Rows from block 5 of the audio encoder of a small contrastive audio-text model, named by matrix and row number. Rows with one number belong to one neuron. Each number is 128 + 24 x the weight over its row's rms, rounded and kept within 0 to 255. All counts start at 0.
After each neuron's rows are labels from the 100 clips, of 14976, where the neuron reaches its highest value: "strongest on" is what is common among them; "peak on" is the class under the peak. Only what is clearly more common there than usual is listed. The data: synthesised sound scenes: up to three everyday sounds over a background.
# fc1: MLP up (encoder.blocks.5.mlp.fc1.weight, 576x192), inputs 96-191
# fc2: MLP down (encoder.blocks.5.mlp.fc2.weight, 192x576, transposed), outputs 96-191

fc1.21 [134 159 124 133 137 110 103 131 164 151 122 111 142 170 128 130 140 146 125  80 164 128 113 130 145 132  97  97 147 110 144 130 133 117 144 146 119 136 145 116 110 122 133 163 114  86 140 159 113 114 120 166 158  98 124 116 104 139 160 135 115 108 108 138  83 112  98 156 149 152 118 108 128 127 153 104 123 168 102 108 146 120 112 192 160 141 139 120 132  87 131 137 134 135 133 115]
fc2.21 [138 158 153 132 153 137  94 147 138  93 130  75 100 154 135 121 126 168  93 156  98 123 127 126 116 169 125 145 158 153  95 149 122 168  91 106 153 158 140 134 111 162 133 135 104 106 130 123 118 133 115 118 119 164 151 131 140  83 136 160 104  94 162 146 138 170 137 149 155 126 114  80 122 119 117 164 123 133 158 154 104 129 136 132  97 127 106 124 133 134 122 108  68 132  99 125]
strongest on: siren; first sound: siren
peak on: siren

fc1.468 [ 84 136 111  88 127 122 146 152 118 106 141 138 117 184 123 107 107 165 118 136 136  85 142 133  99 114 129 125 111 145 135 124 193 124 113 144 146 157 127 173 146 111 114  99 162  81 153 166 125 138 137 159 130 122 148 121 153 129 111 151  98 100 114 155 143  94 140 132 145 130 104  91 131 115 127 147 110 112  61 131  98 111 126 151 147 146 157 125 141  64  99 175 119  92 129 109]
fc2.468 [119 133 166 114  58 154 139  79 152 112 125 147 142 129 150 156 129 114 137 138 116 107 169 129 101 111 166  73 104 130 136 154 146 115 168  90 113 127 118 102 138 132 118 103 115 186 146 164 121 165  81  83  84 148 155  86 109 148 110 145 140 151  89 122  96 100 125 133 140 123 174 126 137 104 137 107 153 113 135 141 105  94 125 178 130 134 142 116 148 110  95 130  98 123 151 125]
strongest on: car passing; first sound: car passing
peak on: car passing

fc1.399 [182 117 120 102 164 177 123 156  97 116  97  99 143 127  91  85 106 131 151 172 149 125 124 134 103 122 126  86 100 136 125 111 146 122 144 119 139  97 107 168 143 101 101 157 160 142 179 137 113  96 122 108 173 146 101 150 121 132 118  98 101 151 110 109 135 114 116 111 131  92 138  98 119 157 118  90 177 147 122 144 106 116  97 148 121 129 136 122 186  96 173 153  69 177 116 136]
fc2.399 [129 141  99 123 149 122 132 161 138 128 149 180 118 180 134 119 179 151  99 154 153 109 123 151 101 103 103 109 125 164 125 134  97  92 171 172 113 123  87 138 138 117 161 139 137 114 111 133 143 113 159 138  97 108 114 117 116 103 105  91 119 150 155 127 142 159 126 116 144 121  80  66 138 117 134 135 115 126  87 107 144 141 143 133 123 147 117 131 116 164 118 113 101 148 160 137]
strongest on: siren; first sound: siren
peak on: siren

fc1.397 [167 154 155 131  90 109 120 101 122 159 168 128 160  98  94 102 120 130 100 122 159 156 109  85 106 107  89  89 161 150 132 119 111 128 129  97 123 137 113 115 144 108 127  77 141 131 110 114 108  98 153 114 110 150 134  79 136 153 127 106 127 103 117 157 158 130 129 159 146 138 177 128 110 140 135 103 138 141 139 136 138 157 143 105 149 149 119 137 148 152 136 107 104  85 123 115]
fc2.397 [ 95 157 135 187 154 170 124 120 140 109  70 119 126 145 131 141 114 122 128  68 103 113 134 125 129 162 127  96 123 119 103 135 146 168 126 128 100 121 154 113 113 146 158 156 132 101 107  99 143  82 108 125 147 152 152 128  81 122 102 117 129 185 136 168 110 175 117 142 148 113 104 140  95 131 125 154  87 123 129  84 134  74 145 160 136 104 138  95 131 116 100 129 158 150  97 121]
strongest on: siren; muffled (low-pass); phone ringing
peak on: siren

fc1.374 [165 181 124 146 118 189 144  83 131 120 106 126 122 138 110 118 154 107 132  83  98 126 136 164  87 137 111 121 118 129 110 129 114 103 135  85  78 107 162 142 179 133 180 125 123 135 167 124  85 140 143 132 148 142 146 102  64 161 127 104 133 171 102 104 154 117 118 117  89 108  90  86 146  99 118  98 178 128 130 136 123 160 116 103 171 167 117 148 124 168 129 127  85 127 119 130]
fc2.374 [132 145 141 149  95 191 126 149 168 164 139  99 144 117 141 126 139 162 129 167 142 136 140 100 133 130  59 111  91 141 124 132 119 121 123 114 125 146 143 133 158 140  96 166 162 114 125 128 158  85 106 124 111 117 133 132 140 110 103  96  96 139 135  83 138 151 123 153 113 100  93  93 123 154 141 127 158 127 110 144 132 165  87 140  54 149 110  96 116 104 130 137  90 129 125 117]
strongest on: siren; first sound: siren
peak on: siren

fc1.32 [ 96 114 105 126 144  99 121 139 102 161 156 120 151 104 135 138  73 162 167 118  99 153 104 135 131 109 134 100 117 133 137 157  97 104  98 105 126 133 123 120 141 118 145  91 142 154 146 102 180 162 167 143 120 115 145 145  93 170 133 120 131 106 127 152 152 139 154 146  98 129 159  98 149 169  82 144 120 140 146 121 157 111 195 125 125 142 134 158 128 130 127 128  97 139 128 145]
fc2.32 [146 171 120 121 129 111 104 139 147  89 106 144 102 113 132 105 137 126 117 125  96 150 136 129 136 176 105 132 163  69 125 122 152 147 117 101 120 116 180 102 136 135 121 131 127 108 117  96 122 143 152 135 108 144 114 139 113  92 123 125 111 122  91 107 108 137  95 164 158 100 149 114  79 116 152 144 107 163  91 130 121 106 145 141 134 117 115 120 158 163  97 109 117  79 129 129]
strongest on: car passing; first sound: car passing
peak on: car passing

fc1.282 [140 136 143 143 114 129 157 139 141 120 165 124 127 157 141 140 164 138  96 142 122 103 159 142 115 146  93  97 122 136 124 133 166  74 148 115 118 128 141 155 115 101 115  99 126 154 151 125 175 161  82 111 108 174 124  75 121 134 132 133 117 152  94  97 124 111 168 173 145  82 142 112 153 140 133 139  73  66 121 113  96 159  93 129 122 149 169 172 124 127 134 163 154 155 118 134]
fc2.282 [172 162 167  79 131 155 101 141 142 124 102 175 131 129 138 143 103  72 133 158 141 170 164  94 144 123 122 137 148 147 107 148 139 125 127 101 158 142 173 114 130 138 107 105 158 108 154 111  90 160 118 165 148 115 140 134 111 125  94 146 122 116 129 217 110 145 102 108 113 104 148 132 103  74  99  87 123 117 136 151  66  89 140 149 123 127 107 146 181 115 125 105 130 124 130 103]
strongest on: car passing; first sound: car passing; thunder
peak on: car passing

fc1.570 [155 141 102 164 101 142  93 104 156  98 174 108 135 121 114 138 147 138 135 119 153 120 101 106 135 139 149 139 179 116 102  72 115 147 162 142 123 144  94 108 149 127 133 122 153 115 136 165 123 135 125 124 190  85 131  75 145 140 163 118  92 140 119 128 106 148 139  99 124 100 108  89 143  93 157 117 145 130 122 117 107 134 147 108  93 170  59 127 156 147 166 121 109  98 129 123]
fc2.570 [130 128 149 103 127 187 116 125 126 114 124 123 167 133 117  82 139 165 177 156 104 108  91 130 102 125 105 116  87 148  69 161 112 180 114 151 133 165 134 135 146 161 145 128  91 119 140 122 118 137 149 113 149 102 113  93 120 134 133  95  89 114 167 123 107 143  73 126 126 128 101 135 144 127 176  84 132 164 164 137 130 137 138 157  75 138 110 135 170  91 126 110 151 138 149 160]
strongest on: siren; meowing; first sound: siren
peak on: siren; meowing

fc1.192 [123 111 151  81 165 132 126 122 105 127 111 126 151 118 148 119 100 131 110 138 167  93 112  76 141  87 137 116 123 153 124  88 150 108 135 145 191 152 161 139 167  74 105 154 153  97 154 116 168 118  98 137 158 141 113 111 129 159  84 153 119 135 157  89 157 126 144 125 107 133 109 136 152 128 157 164 112 138 129 127 115 101 118 102  91 110 117 141  69 130 154 144  72 139 126 130]
fc2.192 [101 136 116 103 146  93 148 136 126 124 142 121  98 117  83 142 111 120 140 146 118  99 145 169 127 122 127 138 142  87 136 154 141 113 120 144 135 120 122 154 147 131 144 153 118 145 137 138 107 186 115 172 106  99 147 102 191 132 113 148 175 116  93 108 113 141 104 128 141 149 133 151 131 125 111 139 172  69 133 106 131 158 125 138 118 133 141 145 133 119 123 124 107 143 166 111]
strongest on: speech; first sound: speech; helicopter
peak on: speech

fc1.509 [ 98 128 134 146 119 118 101 122 111 151 161 132 145  94 127 109  94 182 119  97 156 142 163  98 123 151  93  92 103 178 112 135 177 110  91  81 125 142 147  96 150 120 156 125  90 157 118 167 154 122 157 163 146 143 159 166 131 158 123 108 115 140  98 150 145 141 130 179 140 147 178  82 157 118 141 184  98 138  90 149 142 106 134  85 112 160 115 116 155  82 159 155 103 146 134 128]
fc2.509 [145 133 125  92 142 128 143 133 147 103  82 113 121 117 148 124 115 172 129 132 138  96 122 122 111 111 133 157 129 143 158 107 113 125 149 147 124  78 175 145 111 124 136 106 105 132 102 143 138 171 111  94 143 137 138 114  75 163 177 135 146 116 135 131 102  89 161 125 125 145 104 131 121 123 113 107 135 136 147 133 107 142 108 123 109 174 108  79 121 126 124 153 155 103 139 130]
strongest on: car passing; first sound: car passing
peak on: car passing

fc1.223 [165 128 136 135  87 132 138 149 118 133 113 145 139 141 151 113 123 109 159 109  73  91 157  68  64 109 103  95  97 140 126  95 133 111 102 106 140  79 117 151 188 109 147  99 119  85 128 131 151 119 173 159 169 118 122 157  91 121 145 142 139 113 129 140 115 132 176 180 140  90 120 145 131 145 156 105 124 142 138 111 135 124 157 132  95 159 117 136 149 130 153 104  59 133 124 120]
fc2.223 [124 136 126  86 143 132 102 153 144 139 129 126 103 161 118 152 129 132 114 118 177 122  97 123  80 116  99 143 136 119 119 134  89 135 139 117 151 128 140 115 113 138 135  93 108 139  91 145 143  91 143 161 115 147 157  66 147 157 105 118 161 134 142 132 153 165 110 101 146 126 101 111 128  95 127 118  94  95 126 118 131 146 106  83 120  66 116 124 114 130 161 120 160 129 148 105]
strongest on: siren; first sound: siren
peak on: siren

fc1.327 [156 114 103 133  99 137 123 103 162 120 135 124 112 152  87 133 133 122 135 108 166 108 126 135 147 152 140 114 145 130 100 154 156 131 133 166 112  71  96 133  90 111  89  63  99 110 124 131 134 145 119 134 127 124 105  95 159  81 143 102 127 101 134 150 155 146 106 144 145 134 150  84 136 117 122 155 145 121 155 126 114 154  85 121 130 113 134 129 117 131 125 129 142  97 151 113]
fc2.327 [ 87 117 151 140  93 160 129 126 124  82 153 120 148 150 170 138 119 128 142 112 114 134 121 129 117 100 134 199 133 136 115 122 163 124 131 152 119 145 128 115 147 146 132 144  89 202 100 120 126  90 102  96 120 167 141 144 128  91 125 137 116 126 149  95  92  91 167 126 116  74  99 163 114 128 117 133 113 178 147 137 119 122 132 131 101 163 112 120 122 110 117 134 127 117 106 130]
strongest on: car passing; fly buzzing
peak on: car passing; fly buzzing

fc1.198 [ 93 158 175  96 135 140 134 165 106 116 114  83  90 102 131 174 122 147 160 149 162 119 143  96 149  93 150 135 186 107 142 117 122 120 174 111 144 113  76  89 117 181 133 122 123 114 101  94 128  98 103 133 154 128 116 123 171 105 117  80 154 129 144 148 125 106 108  87 150 152 116 166 135 179 171 122 137 155 163 143 166 112  94 122 116 129 111 178 119 103 118 130 127 142 118 103]
fc2.198 [162 117 137  95 101  93 109 145 144  73 105 115 138 135 161 129 105 106 144 126 132 168 110 115 125 133  60 103 109 130 192 142 114 155 157 133 118 155 140 145 138 147 139 122 174 145 132 159 155 118 171 128 150 142  87 144 132 131 120 152 135 133 105 139 133 117 147  89 114 159 119 122 175 106 138 122 120 140 162 154 121 146 178  96 165 145  98  68 173 146 139 118 159 136 128 138]
strongest on: siren; meowing
peak on: siren

fc1.448 [117 135 106 137 136 142 155 124 150  92 132  94 131 100  99 107 122 121 140 147 121 168 120 119 144  97 126 126 137 163 110  99 147 147 147 147 124 139  94 139 125 130 100 110 121 120 140 140 141 132  99 154 120  96 131  76 149 152 141 149 130 117 187  99 133 112 127 116 133 122 112  69 137 144 108 187  80 147 197 144 130 108 115 134  95 111 136 109 107 106 112 136 126 140 106 118]
fc2.448 [124 156  99 141 134 132 117 149 103  62 130 126 122 123 130 116 103 142  89 185  74 166 161 137 155 178 159 105 137 156  84 103 133 161 138 144 111 139 124 127  95 180 138 121  76 148 114 162 172 135 136 117 114  71  97 117 151 129 167 121 104  87 165  96 149 113 133 118 122  90 119 139 149 143 174 154 112 110 116 137 136 132 159 145 100 143 131  87 126 135 125 167 155  70 118 132]
strongest on: car passing; explosion; first sound: car passing
peak on: car passing